python train.py --dataset="babble in 24 made-up languages, each with its own sounds, syllables and stress or tones, from a formant synthesiser" --hop_length=160 --spec_augment=true --mlp_ratio=4 --qk_norm=false --drop_path=0.05 --subsampling=2 --positions="learned" --pooling="mean" --lr=0.0015 --grad_clip=3.0 --lr_schedule="cosine" --final_lr_fraction=0.01 --warmup_steps=570 --adamw_weight_decay_other_params=0
Rows from block 3 of a small multi-label audio tagger, named by matrix and row number. Rows with one number belong to one neuron. Each number is 128 + 24 x the weight over its row's rms, rounded and kept within 0 to 255. All counts start at 0. Numbers have three digits each.
After each neuron's rows are labels from the 100 clips, of 14848, where the neuron reaches its highest value: "strongest on" is what is common among them; "peak on" is the class under the peak. Only what is clearly more common there than usual is listed. The data: babble in 24 made-up languages, each with its own sounds, syllables and stress or tones, from a formant synthesiser.
# fc1: MLP up (model.blocks.3.mlp.fc1.weight, 768x192), inputs 0-63
# fc2: MLP down (model.blocks.3.mlp.fc2.weight, 192x768, transposed), outputs 0-63

fc1.59:185138118103137140132122135088146162115120114150116124125173160123115140128130125145120121159134122161126085136127130138076107145125175117195082133118095085155140127126146149124107143104140146
fc2.59:167143102118136204104114139171149116112123114112119090132099117081104098122144133128134106125128096129124151115130136107130115142131123083169163117135152143171136109152103101148155141122123090
strongest on: /b/; /e/; /t/; /s/
peak on: /b/

fc1.31:152176127094128110128147126129155120129132141131104119118073133107161140125178126094169157106118092149103079128103084144167149135129147094109121139105106131128133140121118130179112123096136151
fc2.31:094118143136115120131134115159122141086125180097144130135147094171130132100090127140099077126110099130185139139127174125129153159106135138129100145170110090143144135134130177083087121115146120
strongest on: /ə/; /æ/; /ø/
peak on: /ə/

fc1.151:166123171120128157117126114082154154098103145133122125128167099154141154118164092091125103133099140129138116171039106106072132132155173154142118126154122121168105153132132180133117114125129148
fc2.151:153131126135129183127127195138146121140153126108084125142100151114070098142163129124127096148131115135126184130138156126130102160127104123147156155149120152148148122094132100117128131137123078
strongest on: /b/; /e/; /s/
peak on: /b/

fc1.514:109184133150125128095110119139129168134098104151176120127121133124161130143155109178123143071140130101130079176126178125127177126141132116145152129172127098104092171131107125134125136073130132
fc2.514:151081163146116154096143123084154116142150182105138159126109117131133138192126125091142117110145122154173132161122164116154147144136132115123136127131128138133133143132121128110124146121139107
strongest on: thin (high-pass); rumble
peak on: silence

fc1.511:116142106124143136127135100151131143105169155151158136113145078137129156190124129147127154116089165193079107128185143124100218152178115120153109127170128095118131115155114134077112117128135112
fc2.511:126094160119153145136125136075124150163099128129077110106073101115110128123129160119088123147090076135150148119125144114135133101123119168123162147114147116140128138124109144135187085093139146
strongest on: clipping; /ɔ̃/
peak on: /ɔ̃/

fc1.696:148087162082094155122120149129113148132083137138135128091152124135168131153123118133137126142131172217109156113080128121096070151128113129132112159115128117163154095154130119131125113128133125
fc2.696:127126099150111104128130142128133131126119120081122118110108121127134090169114116109134121134131135109146172157151149137123137120080121170148141073143125127123123160133137160107131154079169068
strongest on: /m/; /ɹ/
peak on: /m/

fc1.423:138123145104121113154137111126118191164078167141122111151126091122095091138125131133172096128104131162115112111112130096073078102132150169151172147119129140150128125112113151096151104110101093
fc2.423:130109127155110124143103100105125094114157090129133153105125159152180157138104153099103146123097100105118164153129116120152176116123133094120055135182124116154094129147134097158085156142134143
strongest on: /b/; mains hum; /m/
peak on: /b/; /m/

fc1.572:144130110127144137131190124116102145129124110154085128114143142144122172133139155125131106137128129110074141182137136145134123104146150110057137122109182155092103131115170141112122128077115119
fc2.572:116130098200141107123132160092198149112113145129143119155146147146129101148149095130122120122126140127098097076189125138133141131124094135176098136140098100109143106168133122129144138168139122
strongest on: clipping; /a/
peak on: /æ/

fc1.497:113136144098130164145123159164127135148134134116127139149131127100194146169136142103132053070135123108134075156109128137114140108102143124134106121127112137150124117085151151134147132089151106
fc2.497:211139092131125119114132095100130106111115096145117076118136133168093103128120127178112143152110128154138155112135165121151151128155171123135122134136127097099118127134075093158099136189113117
strongest on: /b/
peak on: /b/

fc1.24:161117133141118123157121101119125103106115154143128108126144112116127145103125116139173140134134141152129105128105119135121108128127138131096135115122207073122159144148096156128106140139111069
fc2.24:110148138136170122106124131143177075085128105141119141133128094119123154102128121124087136150160140137064113135189146126091121126130132123132135130066086176157128134132130142090075131105113131
strongest on: clipping; /æ/; voice: child-like voice; /aʊ/
peak on: /æ/

fc1.607:132117142130128146110163131145088108099130128145115153133130113122134121112102105075133106159145099097119103166118147138119064163163161119164090109117133115123121107157107122121106118156201125
fc2.607:105098138182102128151121110142110126195098141123126139127128108131135128135121120128143146079090151171115134136113076118083118119140116126067149137139105115113111117129141179141144113090131147
strongest on: /m/; /y/
peak on: /m/

fc1.479:117130105153124113146137133140184100101151118150159159113094132139132119087153120105138138134162101151118130133129115113111124158093142114067140124170136112099134140108111162127130075140135130
fc2.479:099142129149115124139149104100093125105099152106105142132131067137159141126120108122135120077123100150134128140106151093185133144173099084146112140169108128141146122122137189097108100146168123
strongest on: /ə/; /æ/; /g/; /ɣ/
peak on: /ə/

fc1.326:136159128110134128109093128108100157110120128124131148120135131084114150128179140097147186128184132100157149138080134102114098099110160114129145118114113102180116164140156126140140126114143149
fc2.326:121069147156085094132122170140128138203131127138118125129127089111148129164064146096127086128087104176110120150134130173105136155150117139129140149129167110109188083125122127147076117085171123
strongest on: /m/; /l/
peak on: /m/

fc1.513:127126115085103136135136171144139137117127150181124120140129125089095130166121119127100154119109114127060129143149110135109110121106171128133104161097117148192141164160151157143133126132155136
fc2.513:126117128160136135147110087108136101119095159120115119125115119113181079154130142140122151130144151127120129089120114155129129182122176103135130125134088136166125136099103092132123122126100185
strongest on: /m/; /ʌ/
peak on: /m/

fc1.449:143137174121121071129138145118136106128116057112124123129137134160126096129115104098128121117153117157119149103095150149127123124147106167140191127099146105172164127103129159161177177129159157
fc2.449:090069111115144165183132169119153147156171156143178179157127121095148132091132172138148106144087148128113100150112104106118153155114164106098092130147136112112104113141140129129116120101129133
strongest on: voice: child-like voice; /ǃ/; pink noise; rumble
peak on: /ǃ/

fc1.214:152121127083105155151117107116076158142088138128073158125141115106154119155148131138102141104119145166116109142122090168096149169119119112116104152088098133141157133104131120148149129070174121
fc2.214:137107114163075124142057136122148163135118159131100129151120127108154080176150086139128093118108127101140121148100087135124142116117151191124127111127112153158115114133116163120123116098144114
strongest on: /m/; /ʊ/
peak on: /m/

fc1.563:101143161059115127102127131164120143120072133162112143127124147115126106126084169132109070100137174119139122147115108141085100123142136127121102135131137102140112122128129146145128134116144193
fc2.563:126093110179115098172109137115109141114130136142125130140118115163106151131127129102144116162126124149097089151129149083135151122153142111150137115133125161148120110128128120101108111132094100
strongest on: /m/; /ʌ/; mains hum; /n/
peak on: /m/

fc1.344:131131133107089158154138144120076093091134136149164133146136105122120144113176137107123157150141092177136104150087117125133129122130144073105124134188074129157128114119106118118130120125107106
fc2.344:110197122121128131156125135109125140129096186143120133129091105150160090121129149117155136116168131109117114116130114142106084134118125133173084147128137177152107130136148127112129120113140141
strongest on: /ð/; prosody: no stress; /ts/; /ɪ/
peak on: /ð/

fc1.532:117111129134168107154139149166143118122143087128140132131126109118146142089128133086120190137086161122140107125130123136129126086183085113126111168116159118143127128159108177134123130142100048
fc2.532:122147092128141153132110131164130108123125145198138135104125118125044123113129113128124149172121119127115156088112151138133181130090142141089161115099097137131142105124109116143136141139128105
strongest on: voice: child-like voice; white noise; clipping
peak on: silence

fc1.490:152126117095153128117096152132117143106082125173174118117105108108109074114114131136125124126106159158116077116121141139134148135124114159124128113197106149135141100091133114165137134128143127
fc2.490:138149133153108140118126113088120124130165159130146159154164141124183122110147125138134094150130100086124167136120108173111092125136164111128171122102133144157103151105169134111109157135147130
strongest on: /b/; /e/
peak on: /b/

fc1.430:103190149126138108163129082122169125085149122113111109178125106115123120136091091147131156127087142161092129115158110109127131113139104084144137119139147108067152185161076145134130100116155114
fc2.430:153136128132108142146125097133084155112150118141170121068141137122145139163133160105178154103131136146127111124126147105167102128153074110142108112105141103135133110148109166093100141126127130
strongest on: clipping; reverberation; /ɑ/
peak on: /ɑ/

fc1.569:129047129107132117127094121118134147096109163119146139123125141096145127147111114116128082108064144127101105091140180112118090106172126095147132142131140169159125125162089176114170098113115096
fc2.569:154146144068116149135165158104181129172146075127090078129137107139128112098120121147156129116147123084111150127145108132109157148119104129177111124160112127129158136097100100153098186130136149
strongest on: /b/
peak on: /b/

fc1.53:122117139119117110144116140164118109127151134145131156187125085134114101155089147125137165113116145115134112110108157129107109118181121135123176137112130121146117179135086127130141130128143113
fc2.53:129069133115176126122142139091135185138088126094145139110130130179130162111139140119128129123144127148136122128146103111118120117129102130116097131118120113134101136103165134115151150133137140
strongest on: voice: child-like voice; /ɔɪ/
peak on: /ɔɪ/

fc1.549:112092124139141087143096144118103120102133114095147177140086131117157130075124161100126154108153060172137122165115085165128117127134121126121134156140134129136140147144130169085140158137140112
fc2.549:127124146134131161113139164138139111101103132132060128148140127135102112139124114151155112119127179141139149112174130138142123224105119131127136090121128125116125113101130117129115089077125119
strongest on: /b/; /ɛ̃/
peak on: /ɛ̃/

fc1.221:122134150162107129131072124133115128134166153119093100119148151128128129122082140153087121081146152090124179112110115138130142122161128078129129113137108093132131108062115131109143146146105133
fc2.221:144141174119116142186128161152125127129147120161151060123129123123124134119126130155145139111073108118093127125123141126108116090115112126109142117127186148119120167184137202120094129133119127
strongest on: thin (high-pass); pink noise; mains hum
peak on: silence

fc1.15:139127127197117125131127123147115101108147175150154173135109117101139126135063106156093151122115139167108138142168125120111128146159104123152081140153154086119169129152109154106111123152101129
fc2.15:151130114094129179141126126142144178131143095123082156116115090179117124128148154097167147116163137131118108098069134130149097112091132132094129107100120136127097112144126084130120133093145135
strongest on: clipping
peak on: /ɔ̃/

fc1.343:106122136113107156136129119143116186104118126153186141159154144133120128135082155117135141162117159134152087148151120136122070105107126154121088083104127115163126124133129113172141114121143134
fc2.343:139151134159092017114130115104145128145121127080129141132099116122125096154151132103107111104152162128121143142117135104122087137159133123167155125173132104114146099105098116136124126115145101
strongest on: thin (high-pass); mains hum
peak on: silence

fc1.2:183160165080156135145133117137088118106171131141173131113153097124101154152091168097111133105137117149111145143154166119118132116096093122122095105138140137067160149178158112131128132110129094
fc2.2:122137118153121133175113127137121141105103153099141127134174140106146129175107117118150120134098152113129118143118113139106120104152152132129146149134096113176114132093120142122129129057153139
strongest on: clipping; /w/
peak on: /w/; /u/

fc1.10:099127165128131153080122157135113133157107094133165139120098120150130123146136152123147151131133178133133147142127123154133107145143149113110106114136118173101156095132138139138154120137139087
fc2.10:156106126129129113126128096128154130129127121088125128117085165153137087133158114142121100053189116121155083194104140131114124156145177124167138092153169102124106171128122131146151185103096137
strongest on: thin (high-pass); rumble
peak on: silence

fc1.163:135154112131096134127140104116119152096125142126129119128126131152129129141169117100094151135137148178134121097125132119106093158125156124152086121119090148118170129179127157084146125128134118
fc2.163:092136096116160115134150131131111119156154088117162126129123124137144122090160139142147135113108106119117131114144117119138138071128106154143150113137130123120116137144176092126128134116117146
strongest on: /ð/; prosody: no stress; /ɪ/; /a/
peak on: /ð/